A small sound classifier, trained from scratch: norm layernorm, moe soft.
Rows from block 2 of a small sound classifier, named by matrix and row number. Rows with one number within an expert belong to one neuron, the router's apart. Each number is 128 + 32 x the weight over its row's rms, rounded and kept within 0 to 255. All counts start at 0. Numbers have three digits each.
After each expert's rows are labels from the 100 clips, of 14976, where the router gives the expert most weight on average: "responds to" is what is common among them; "loudest" is the band of the loudest frequency at the time of the peak. Only what is clearly more common there than usual is listed. The data: notes from a synthesiser with random patches.
# router: slot weights (model.blocks.2.mlp.router.weight, 16x320, trained with AdamW), inputs 107-213
# up: expert up (model.blocks.2.mlp.up, 16x160x320), inputs 107-213
# down: expert down (model.blocks.2.mlp.down, 16x320x160, transposed), outputs 107-213

# expert 12
router.12:160136080115095072197109151169097104164158110168123109091136119198142115072117107061120086143123167097126148157144145164122081125141131151133125143131096123076126103093131147176136111166129153142113089123142116139134138076131175129114140135151105152158093143110093115145136144130063183124097131120149165102127157089118090
up.0:163105067173105145108175094059105102123123135110126116102161124167107107141099134157108160129101097129130132113100142184120167120071167117090130098133105157097137086148122155061098115143143106120138127041109168144095096120182160170142155138142099159140168128198122131131148126143127130099136168053128080102165164096089116
down.0:087124161149167092141089103124154208104111166119191115118158122122138116142096131141083124108116093166101097110099150144072147149168111199170115118042139084125097157107150178180187137138106115063099200102151131122186141159133128166121132141107140161071125160199133113117115109133156094107099140172145152151107153120119116
up.1:076124119134101153092083131121142148150111107149150183117167128082113135142105127088091123139143100126175132071134142143127141171126130073107174162090089111114164135107103147114168109158081141101156170080121125147094111105138131119166156129160173122116101111170135106116122112091131120129131091122151128122109151153098120
down.1:138125115097169114124185070132112106173157116107132154144058127133154126154112113132102139119146084185127120177141127154140138107128069141144086154122138140118110139104091139117191073062142128062173142090147139094144171129134180094074134168172131131125155100150119163167134122125155085081142159110138135097154168095184100
up.2:108125167169137127121120111166078192150145144111154127180103107119082147115148133080119150081125096135141156110112137172139076153090120177101119144145130127165168103099085124127137152141190138080132149144091118144141131119112098147096156154125118074218083128109155082129177125156180103130133105132190124152106101175163118
down.2:164058140146079109124104152065113140189082066166136101155155135150121120092120108129135141144107110106118133082176140108138094116137132091158135128108126106107125106109131133164148073123153120149114122099096110070193166070085121115117107138163102163143121166136110144098123159100174104140149091115142148128120140137185101
up.3:156066169119157124141116188131075115140162126138071113108206159118131148217145138126150157151178082116134135137119079060160079145133120079118141116107118163118101072125125052148110107114106119076133100124144123085092097175148163124065133153151117100157124111067161118119191108115125142138133107131135119189134149093122185
down.3:144191080172123096177123137111189096137116113116125113105100109059119131132139112156117152139100136152141117128125143090122169172090151111066110097156120157145118105091121059123063147075092115110084095159145120119162094141122072155150164097174126143127137209119110160133107057100186064079117133114171127172122092132082122
up.4:110099104132133093135103151174148138095083076099156139108169119128131184145132122111157178096130132185122112125144166131157172133085224107173189131137083094121083148075151077085094150155085133086191085183155128212166179140117168085138188133136129084176149166078111152142191098051115065144145135132151128078099125110127155
down.4:083084093138095142114134109185127109107155146149106132131103139091083166162136175184086114157103128127201138118077087119129116137069084079107112171180169119177151095162156105097125189153103155108202136137092099080150100116113118101072136172135142154205125160098151098084116097118123162120140127078123117137106084131221122
up.5:209116088191158167085136158062206100124126121110089177072141142149130193125152156100127107139101150148179064090107145079103138088151105132124179141119187095124194085139102078175123118131118132121154171082105138142178130132105144178146101077169121141176132102108106082146163156135137128105146141087103101112111129108131067
down.5:122069173140141115099104118106071161158130126148086157150174131122097133134115148115119161194118117072122139054165157168104135133139165122127158103169135148077131176120151089197102090142085179121087152156157125104084168145172193138122162142128102135070062120107143152112128100131083099126122091117086090129171085169113139
responds to: bass register; inharmonic FM
loudest: 250 to 500 Hz

# expert 4
router.4:114170107084097132089122142111096087153080181161173135102064082093137104119090145145114164167091119142076148099182100122080124155170206088110104116145070082135161124086125111108109174127159195153154089187178158130084108129135131160118143095107184133116169145079110088151092131106131060187094156138103186143186102199129154
up.0:093069167127164129135137135174164122117080125082097119177130180111126116182152172120195210128154143090135129111200161150126129075136073122096140113117105172085100135166109117133113091132137148122108080081129088112125098130116172094111113112107193163101109167151121052150076122116112123067082105101206047137153064072157111
down.0:112181073143148169132104087105124094119108157099131106094122088074145147163130151107120139136127156125058124190145077171112143177146169140087073139116076176115100057124159151092093129079122104120139107123107125121144132092147088110130111109103102175091166141119068125111193129080151192148125145123086173141127177121090106
up.1:173195114094157151119145134120085090146095158113121145123131126126126090158134086112123149170155147138077103117099115167134109075100145124132124104095154133190132113103116143092136115131115067183117115060090141092141129011137131071095149141126120135189148123163126080096178118178143092120113131162054144155137151138115149
down.1:079116111131096152140098153076150151168232084086141124128183090089096132126127136152134167103116102148168169136163088087138065168090046093114101109159133149069116117101110081142082081120138174153148140158138093084192101223078135143149120112130179145120122088111140202095130119131123164172166130077242149125086132069142083
up.2:137129124135187131131119125047142116146135207126195129152170102140202151135090092124151079104157135211148114043079137114134120161171116137156146181079163126147183073108179100143143109158141090081132177161068124114149103114140146189196117142086090064170097098143130106137130118152190149134112181164195177132151147131146074
down.2:129177126105091132078207170170203140077118088101134101147103163105189153144123155080146136159122059128178112106154079146118091147130170172080141134134193084151138153088134124145161129122121163189120114074112161084148111094121132041128149150169147204109176109107110162121106140119131060153073131106147108124120127149137128
up.3:126123142082170118146130111126181068090093162107106097123090068136159070181051137126113120094175155112147111094076160157138081154097147133117149157070141179137120110156182118089094126124173126141200091084083096146132104124175154152133178148154088099086094115092146160165217185185075176087131168132121111103156099106097152
down.3:103121095146142065120110199140154148119127106132161223162119152129090123090151125137119126185144111114168190136164103065103168110114073132113085109125111084110120160189124071113159104148096164152046102150151150125150165093092157127092076133095135140088077069127126047072067096084107124166143136121173130171154090162115127
up.4:098151105098137087124131067138151101103113091127130098106093139166089142068122163161079149148042140103168129156191084128225119141149111135150125126161120105110075166152163100113132067166180084116140106062152096107152175164127116093142132162144204149098175174112082174085143120134142201121133120110121117140130144097038150
down.4:143136171094116180119125123108148138126076135106144146129176063142096110081131152096127119070191073107127070159140152165116134115109162090063131169109177150156105077120137135077144107081150087126122077100101162102128142145176118129062122117099093137122155135064126075154109158133155036141109083083177151141144108120117139
up.5:129127151145095111075144162094086112121152088137101130103113113146175150153151176125136095057089182109066130158149137158103115084158166107109166137095121129117127052148136080072121173142144141111125161134150058134216121105131113152130130106118114139101100105143182117166106173152106160149131126114099124165121177141109167
down.5:140094079130138168138093147142161179136153144136137113087131058170096093159101090098131132103161104145159150160147136070110114160114144205134062115137118158089118093113193117098078104113137088138158122173128135098045110159181062110168077144135154073106118149106144162110153125077128123132117118118158184093097135102101072
responds to: harmonic FM; pitch class: F
loudest: 1000 to 2000 Hz

# expert 14
router.14:079074061128081171154173133109104178128154145093141172067146110140128167121165156105105181157211149132137166174184124108143157147071151151170119099143109062073094133152113073166141168118192146138110122178139100150129140095121140130195155156086132114129115124153118130069156128133135100139095071152101118066198128084142135
up.0:125161167155123084141117148192115107086169108015134123126118160124178188102130113155145173129110132124131126130145162163102151128110203173153120180188148193109143156126085118127157135092113101063090137176143144166132114132147094069149123128059140136124114137094132170211124045078153085124092166085118122106123118108117139
down.0:173088066078123132159117132098165096097137200169058173155126121128182150128127097099126125129169118112142126123103092148128164121091156066122083117122156111160112192092109100043095160170120149156157088138105161230144127182109172082156154127148107145136138116127166132125121123112135112103121153076124098093123123126150151
up.1:110128091109154105191133059143210111112138122099119120128178136109150195122133133133145165091125127133138135100170102078128147076139120138152125080091115147103200142161140093128109118196085119136073144144112139186131153108168189111159169134095152133158176075150062133159159104131153171100078139064148223134139091117146136
down.1:122158150095127147121136189161131072124136110165154133098078119094121172124147071157066139137112084109151136168116125133146169178147171110165075100142143066117090116119099156071150190175152167092124097173072138104170119114078109125096148113141112177187100186110127109092105136149135129179077152154166068168106099104116108
up.2:210134088156196116111128151126125149136094145110105202169165137152177145116125099112125073144119083123099062115136165118058157110140143062075132123147134094154108154119111080113060136164134121122117119182137109101114104064167116184105118078138121120161132112077132156159124126157114138083192111163126126136132110102096124
down.2:124118083174130083118114074093100095176162107104064144132160117097093125151120133177107157112129106109155124158150168137124173095127126156084138096122137048137122172206152150141104151115132107140162151186146087076149132109096177158128086064172081128060211115122098135151109101122119093137173153049103122138145081087169142
up.3:152072096116105169091069090143126064131150104135108081112133096141159085155181123106110078128072117130201084148106083111069166175137100131134107087123151136155144092158135096161131084167112094149132118173170085116148106146154154106169185121186140153115119110153146120136161156091146127117115125140074139074108057138073131
down.3:148104104174099083091220127109070123092144079151198171155123094151109105179150081083160067090131108134089066106124200110082140092113129160186150114155119132137124109200158111135139183107181094170085114155138156123127189134085124124102191127159078127143125106098107106153048112163163105133155091085134135165132140112115082
up.4:119076150128135193087099058129148131109158083188105147151146133114096117097164150189123121079106094128145153120157146112146157186146129122174096215138140158143105088151162097202056109141138138123139154167103113163120149146191121143150166069107175096140142159134156103061134066088172103125172084120173093119131116121110146
down.4:089164138138131136114111114062070156195135145103110091150137140133114143059129109099104104125183098073148121093064119149127118163062119130102098137106121105105118176061138103131081202109112139123176120089144072123116125032133121144107128186186118130117110196149172135118132163129151163101055136161137082158123139102175098
up.5:089125126152092104107140159184141130159085118080137095167126106165138059096102085144113117147085106109084060161159132113082130118160093126096107087115145136154097168133155147174157114114134093181140163197131111089132124113175139086160110140171107123121133155176168167175080140097132112124104116166127153079115062159149115
down.5:121127127126121176182156125100127173135154103135160136112077075152081121139165103126160093102099157119102111117079083133073114135115101080182098107182146120140173175124179101168167138133083138141157123156128084114156162138146047136127130058148130156115101103109073111147121086118148150102160104105163159141124084089098128
responds to: echo; noise; band-pass
loudest: 250 to 500 Hz

# expert 8
router.8:187131161098128156075151180115095080136084162152104101121063120106117222125174113079119155149171157143085136135123136138134142182085160062118135126193109101086139175125070088156151152099146177084151095187153140150106153103125067099118110130138157110134179182137096090130151128098151160182097077177086167127116157105161129
up.0:114103154132100137169158147109107127164077194137216140144182159113118197146095170150102083127110150088089116105159130135119163148096145120099101089235131121124128130149132132113175173121176150096119112118114133126121155074156130170099048162154134099200131113156080103101103144121082130171163165102155192132124085159081093
down.0:134134199144160127142094132138151116144113178079104151151115151126112103109105160110143064178174112072134183149078175149121166222140137088130131147088105084092082110076110130170138131082151143146119186156111111124138171129117148173188104095091152147059103116102166106133134071101167178163125116140149157161049132120118118
up.1:136109144180185154138111104102124133110138103099132122112158172153123122156180158127132129119103098115109073163049116065105133144140133100080078091100096097133047141124131088128169110140092134119115095135139174180132150174083210117155105070167093164111082097117110098096091104141112113084138078115192091111176101059080140
down.1:140152100124127130168111124141149159151130113130151122134128129093140093117135156126095131122115167185163150108138180144119103089121183112142164158084125104136171118102127076171116138144117109071129115133103138098134153087086123178161083170090137180140167125136112044123137109191099147121199135070092133165140072146141114
up.2:112093139117157174134099195090114102155127155133073148133128108097075225109122107128108088108164159134128087129075114124199091105124155156129156154101141139109086114063204109100072185130127089157127144153121174113146126143067141138183116182111066059165141163128110098146140107088136149082174150092119109181091211129114093
down.2:062161119158160096103137117038113123091109150156135087168124136110154119128126138152146162076146137117136150129105135141095135141217072119086104139174099140137132135116167134099123138206140037171160148133108068096161096098092118062169069106105067167130090139116128152155108097125176103141091129135147153145100110092115155
up.3:091089131094137141144173172151221089140148121069157121095136104081104172100148157139124141101085134135176059139136122116115092160121090126130169131063132172199080095117172081182126150140146121140162128133055088125134083152126099165153138165094142128071150121100104095091135107125200124104155170115132056155099174197101109
down.3:090134122157140099183162108151107113165125127139122134082125128141139132054099081178138130114094196111127153090111175152152141123103104139104121152165089154155122157126098216143129133114144065104095102108153077177106135113137100115102099162055116159168132122079075168122128088087140127149151059058106129156118140192127191
up.4:115122168132111127060140129123188159182151180101149165094113148131142115083113112126110108125067107132027088131180128141055131088129179127126111170101179136135167138138173155141132087114103093170113078131065130143066084169083112117102058182174120084156138123130121135138101066094145120145160125152102086133108086134135078
down.4:064150099184149098129107060097084124122117138158138119140150149157118115092189117123092114133135139110196132141148107146184100128162161157147115128134151114082029113104089109127067152089112105145142133124081154203206154144172145068154118145128160136139167141082130165083162102110082147132128195120136091156110176103115115
up.5:106160166164089144091142126114080162117125160183183158172076098083150122105130122088107118054150118135168137124095138153109075118085139127120107130150122106124162119171108184069122090136135175100097119136124184042089123111137151131133133152121153194135077158135108096160163144173111103147152117118161117126171136091119158
down.5:120155181118176162102095128130074145136119143137100099174169137115141121146130198143085107169120126081133087126121168120150122098113147153095103155115142172147077098102137176125152113129121091099129167090136110157152156179142105157105106119141085079159098163086173087105124155149123093126137151137036104114175150121108068
responds to: inharmonic FM; harmonic FM
loudest: 500 to 1000 Hz

# expert 7
router.7:132063111090127163136156154151180157095125165114151094106160085112163140087190121134159169143120134180108116053155113144086151173148123093100195040099123150089104160085103135158108173115138145147131167113139123192159139175093119083151144117068153040136124088145149138098074125089141127106132107078169148186124138171193183
up.0:126185125147174146164110151123131123159153136159130055199166167102145119151116100170118117148159160093082106116138161161116145126109107141117071169160147138065127114154069101155140104128058127088142133132171166135168138065107123101076127144135184089115130094115086146152147180084167138148064118198128181135080087144098106
down.0:128164122101088089099123131110173083098094107146101148129113139143123095065119125112123151142210135094054146204128114074094193127177099118117094108138140168162194135178187142171082174136170190180123139180174117130128157158096054107090127105091160140144103099161216168079141107122100099149126137155170162140155198122136147
up.1:100165108114179150189201081158117190151114102084087139114134069152144123162123147078131161116140169081123159118130173118075127113084133143109122163087199098093137130090131113161107140088183144123071157152059166112078125081125148176112178140132208186123103114118128124121112122178067143164116145132097118139143112164126178
down.1:122131140116079125102150133230106150112133125132183120096116138122175135124098133121187127109095091132093133147195097139099103130149177145148151154104106140154113173158147180128104102126089113165115125129155099152097148116214149152141093123123161096180098074141170153095057110110150167107153134114161106127143082095123134
up.2:148169118111111127086127133073117157102166128160111120131168077147102119137086128097148090106115184140107127031150149082100133110125127118147114110128111083144164120101119131165171055068114214114137126142123167090139144104119135109154140139103128124133135056099148139149100098072161102111166087148148078156110139056102113
down.2:074056116100119150123093133120124115141127191119111090138117184108157174094171104142163151168147085087142173168122144157125164060169164129058124121170167177166133101118130143115172161119147101098137118094104144193132166130158128101110095130175169141125052184104151110081132109162109103172159133114097150105122153221168154
up.3:129099107138109100077062099156143172109060140106148112162146159151124199094173146097092055143117098094094134119095123124123130117139170078129117133089133133086067139069093077097130093062203154156099099152163149144143131145121136158112154137092196127136105069095161097080070138158111116204187138095124076130120147084165141
down.3:130177134098131131169123173143107135121175172123082137195120104076084085146113196143098138128119099146153119119076136139151154121141180120104102121125143055113129119154093182146111167140142087161174122130111168126158077126043107176116160188163174099137111145161117083070139134176119124133175093076117110164109104078123127
up.4:100084095121113118123090111124134126139097120143089083061169102090183086126113163108162121129155112067084157140109112094125137138099123124132133128131067122113124076194130168086138147098103142124191123097208142156150103101147163187120062163176185127144118139119080168152180191126100071150148184074092098118173059079139155
down.4:139124122184143110148123138146112121090139087109045122118154152174142109173085124220162121158105094174094145142106105133154168073171111092137120151107156144111106130161167184139206100169125138156099165188161138086151157189168159176118129132130084123095180057117108135127114096117108087115127128154090118146169141158091167
up.5:132141090127166112163078072086184108209119092098142133122122118069115205151062139184101143108112126137149127113098082098127140141132145122136181133118137153149109135129109127098097085203118104133067129147146128162155107094095153036088093152096156159146069107121082168113114119123094178094141111127191180047129111169086156
down.5:138099073122137106084121126140129049131093114131154142099105144102123104090164133144211099168140136094151114120155165221124132125160138133145139112108105124151159092078104146200119152143185117115071166105120103147188090093091188147161062174109102115096166142124121125203143149139087108202122164090103081126105144148137087
responds to: inharmonic FM
loudest: 500 to 1000 Hz

# expert 13
router.13:100153153081140130113136084160133101166082134199087191168060150126115130114172092150093136094108146122084129138144135091091139118153160093097103141134069129078146154178110118129115090112128188183092143176130152176103079101122134094116102175173099146088157106107147149156149115130157108188135161078134149118077125109133102
up.0:121109163175105075128106123206180183072092080105115076146053134080114169165111109132141097227089102108152101151149138159113120127178095108137100148109141166125137122084168152109071152096144151111131127121147120145130145140138126083140147141111167124167088144134143147189166057110170169168132171066174111152144137126089163
down.0:091167146112134142141097140092083120125131065138183126095109131114148128079154094170136126163155078137115122156141139153133113206132117163136149138111114127107088102157139158117132132107151109066102139149104045122074156170119119145146113098081146133091188141109131165122114126153148103118088133151129113138121140111127133
up.1:135189162153175177158139110158152131123136082108111122171123151136152090127124192103158162139118091220071137083089172138159126151143098101151140160143181168162086148096124159197136099143142103118168131132179086100066120174118100120147085116152098067130127169111168150131164155180121174136066124187116131159089155135166070
down.1:138124092115145103105117152151142096130137190095157090101091183128139103108081097027099121103104099140136142146114104145085094141173103212113190137127181141138109138218095070168135154125171105135104184168106167117175118076148159094091147139158132072128131123100113112118076185176171176087131109143147119147151112150113148
up.2:154162115110142156095110128116103084135199130137141082110169120176107102144108120146125136163126102057120112123133121154133154116159130221160139130133101114113062119153116141046116132091076142144154109139167112076132131127159133120125158129114167143097113146068106177153181116120138138108154100132123139111121066150109147
down.2:081168126142065162132128115165158205142099096136117116134134127125182161144146154120176148144116044137068131077104110069145145174153112146182145201108139142154182151156143107125126106097111179103099158146100119129091114163158124140145138105113145117082115110141205102114110157153148155112135180114146169146116156093159130
up.3:192142142136098063090137109183222154139141153057134048137118150092107141104105159120154156151109092110062145189080102176148150183166129177094125139116123116120133154097151179180120144126151155146114141194092112140133104193073070129168121122157092064109099106134186159119123099125196164084102150120159134128140123127191088
down.3:140215171119158115084148137139103132107177087145066112130127081168120165122117194156099183155086097167149091106048115070114125164177139121192164093129146124162145146158109118124146103160069081137116165169216181090086147139110115138131136132130172117098119131105154146075118154149190123126178115148171131107038090088167138
up.4:149123182130172103113096129182062099192113099147090095166055127127100137081160112120127132140109170120089116098127178116101115174172147068133110116108066154090085098149143100137141140074153191132098130050133105115152149157099146120115178141132117136047150131152128129122089110159115213143055127158172097069107133079097164
down.4:111109115138165153113106164137147128182125175168160113133236130086138091110159088086070173084167049107153153141082113144162127108112127154053078158136131150124130190117117087119112084130121088096106146167112101169125104109187157157179102121125151089173164153098125110146155148123117130158120133177113166125163100098171175
up.5:153129142103146112056125161051061069161144140121105119166113115140087182126171134116068107103100114160138143176203112172121139145116096121163074116176130164138162076164077119126163132121124159176163119114126068126124152088191097082166095086130090140094143127103089125122096180128114155137127114133099104179064105134134095
down.5:135164124151163093113148122192125120111131119136143174073094103114131153184152105084157201131152135138143092127077091152136076174105119148130145063147077161099119136066178181107151151162100138111123114110097110088106131130166096124119176106131167119090098086099123080108174152165123129115099101137165114150128152160136206
responds to: pitch class: B; square
loudest: 500 to 1000 Hz

# expert 1
router.1:133186168104159128095156103157176112109112102153089199107162119162173148090103081057091179117141139076105081113091056087134163116127134106108092105093106131046178119174143129095178098122158174132119121114163169178058167095111103149109146080142140070098194072131101159108040142116150128187136146115104150155131134166164122
up.0:150134121146097110076158138143091123125148168126139099093120170099166126168154150124097103113168111157083131167142132110100189086171121094121197152072089105141091180107168085128181142126196188086140123140075102086182174113109148157105146135109144143145134092068158158161132102122130082145170067109154114113052128092145115
down.0:166144119101163181133131125111132065168116151143166101060092114108162144140144080165140166148140090130112129094146158115071126182110138157145114073093121100136123172062111158185129112095136123129102110157115178105129102164146066105129128183097160159111115163098128081156146125101151146171109109127165125066149121171150100
up.1:075150116158163174158168183190145176139114173126172185100141141125139109160102099111150058147173115063129159139111142082149077052123137140076136137109116131091061091144114178116080138175086097157043172141127083066132146151102114129137115151146130183155090139172121163183116172116122139148097155137140134105195132159118146
down.1:080087114112152073148152058097131157154144102099104109126117152157110083054136122108148162067177128086114168124157166135068129123138141121151180124105103089123142133137154164095118163124102185127061198167096132081152129168091149082161169165110120165117117126114157130134167157111168133134129146096114089126109068059181122
up.2:098113106146175053160190104138134124160085222133143093123081110145121191166150121119122118143136142140158164098136131150119096096145104118163121100086138099077175175095102201167127129093125206114131165124186132084104157063087140142155161112090127070145116085138086108148139135131127096129099144153175122101129089136093111
down.2:110120106202187093172148163149103088167111090129141164074160143138169088111141117117124123176163181122097114122146150171147090122195143153119159096159092142119113136153115175095112071140089126091086113058056118123114085184116164126104096087115142118107121158145108147108101168133143200082128159146107136220100100079136126
up.3:120142073151152154187163193128147132115136113153097095136131154096083106126101093149153124109112155131146116104075108077174168181106139127139100175138116147132113149117109109103124127164102125121112138124142116144082137126121154127162109111189142206158115169121137142126106133120108190103104102148132111122110141165179189
down.3:076093108132178130142132080104123196109175090176107171131117090139158100104141123052076055123089097120095138125126141073088159115116110206086098134125115139206095155120141126116140082119166128107174151126150154137168145122115152139115068134110090105105110095102140156127117087156176134131186141131073112071158185096132122
up.4:149115133176079105105138139145137111125089081118083173131111101151131128159116116168095097091142122185133118139132106134074131118080127123106078135117142151101104065134111128088116113167246163116173119135094085122138082095145174158153097196088144110117081172151131059181131175074129135127139131130065128171117139082127143
down.4:180095126072108101102093129110083096077128098109110128135130141075073146132096188144137125122154115183151155131071122106189122154157120118137092124075184109099137143168135084151154105132130112128133142119128104112163092107121141208109128145143129170115150096109130105106117150097199109092125123165094131116116133141165059
up.5:147097055107103157111103165055106070228098136153125106067108124103126140096127134104086166115103137126096111160126107084186138168104124099106074091147124144124160087108105153198105144170102160106060109055100102177094111152154145123101144149116148067073174106109093123138123164138142152078061167146115124106147145105129110
down.5:161097084192153104118107093173117157092194178157174131158119100090086107189118187177155101159138137121102096190106144157110125079151125149211154095149124112154139162113115092146128115126130143115066145155102101138174111120122058115167136122167139176152121139150171116163124116172093115130118116071119160152061124145151127
responds to: inharmonic FM; pitch class: D
loudest: 250 to 500 Hz

# expert 11
router.11:113103143168137177095144140150162085143056163076145085139090091108189107147099128147117129129146124168073109087129062107064133143111157178092188104154150076125132137129123131131119154144148197114148127146226078145104093128109151100132099125120180125082088155143106127185123145141128151135055118120187121096180097185141133
up.0:151127117142102179126116131149102158152098203122122085116182141075152165108152118100105092159139093134092099118139120088071108121168117117141118129113076120124073126152067113133136113128121131091187127148127158105121150159164153172140111069179187110081182120137119105087093159180168166172089149145210074170110147125132120
down.0:086169175154132066191139144199134149157099189170175172111160155124133075130111142112113188091088152120136112124139091135116090096135091138083126154128127167134123075148159138112082172057092144107144097113116176083122106172095095122059154225120124107146118108164103089117121125122121145129141156107128142102147125155104173
up.1:135133117141234154146181153131122134163078092109158112157097077080076142203138114110128166087151109142132123094137080162182125115129150187100188102149144192098084106156148152120088137112089121115099113123140134161091118133136145121141152121109114094085127101089124083131111060135116121119066105182104105153146161102067108
down.1:147140077126133150141082170132105114126168084146060138116114143129144143094165179130107200139181147130157180098162143092077098175138103051117113189096097100105155146137129134183138123111184130127154140058137085172183141102100093075146203113141132103125125129125129135134082146111091118140197071084092105176093108162150140
up.2:195121140134096176124183121178139108133140120112059080109080165085088115061126093139139204143124151147124123084174148132102126147117073139107132130085128133133127098099158081101090065160108150111156085137107139093106095139127131151095075109133107097131145087103138130090147131160113129086116109160145113119152146127139070
down.2:187160095113083114131066138122076137143067137109111143123092107096131128109100074085144147059171106100098097140148114135102131145155113163115077121197100107093151124113163174109149134154138128115087110154171113112167151124091152114114169182167096125183110115123136164163121144082190119116086164182183114156079146121103093
up.3:131040099141114045121121129118090080121155131126167174070098097147123157127166075138122211155117105152166129102150144171082124078141181097109147128157114122157168134079163175159071069114098147140030140121107109141144104159137134149139116123112060129140121170187078160138133091164102093153138102163167113112130146093137157
down.3:114133188144160153082103100078173112115108039159089125151125156047118099115109107133152126131100090135081153146110126132099115135167157098080169096103122110121143131159167162111134150139132132075177168157100130083122148167113151086135132109159113148118160111044110105131141094113139113114075163141098156175124106099189161
up.4:114074068129156138104122099100219100147110081084127103166108112090165151140153120133158175183153072102112085144124142132078097085185107159132169162160169183158144187080143190220106158148172117091198096101100139109164158161141120116129143117166139157077122113118149166097120126102093165084154105070078118152130139152127163
down.4:170106128126200106113101125024092118117173124123099121101171180120131091099123115096126148180124100193206130116100129078169146146172136109061157068106104101104102119147104149121077147067100117072082111195139156130092087158131096148127119109066161144167151129116125059188127144116173085123131121117171105165165132091141114
up.5:125133081147120112159109067103097143121148150177129077097136125182173134129101171126116155101084073111072141134099110086119141161164135127165203149162095123070116148147164150076137176090090148140126108067114121122132159141170137109146089138086119153154118109142077181105168126141139091128148092133136139110155109129135126
down.5:128160138181141125180112147097096094095155156089112161182116154109114123109173167129162112125192092163103096135122126150132097140130168132115116092176096116124150119130122144119206110132136117190117139157182159127082146143033117103157156069168122133129106177208117040099100118145170060180105148141124122139128186151174096
responds to: inharmonic FM; pitch class: B
loudest: 1000 to 2000 Hz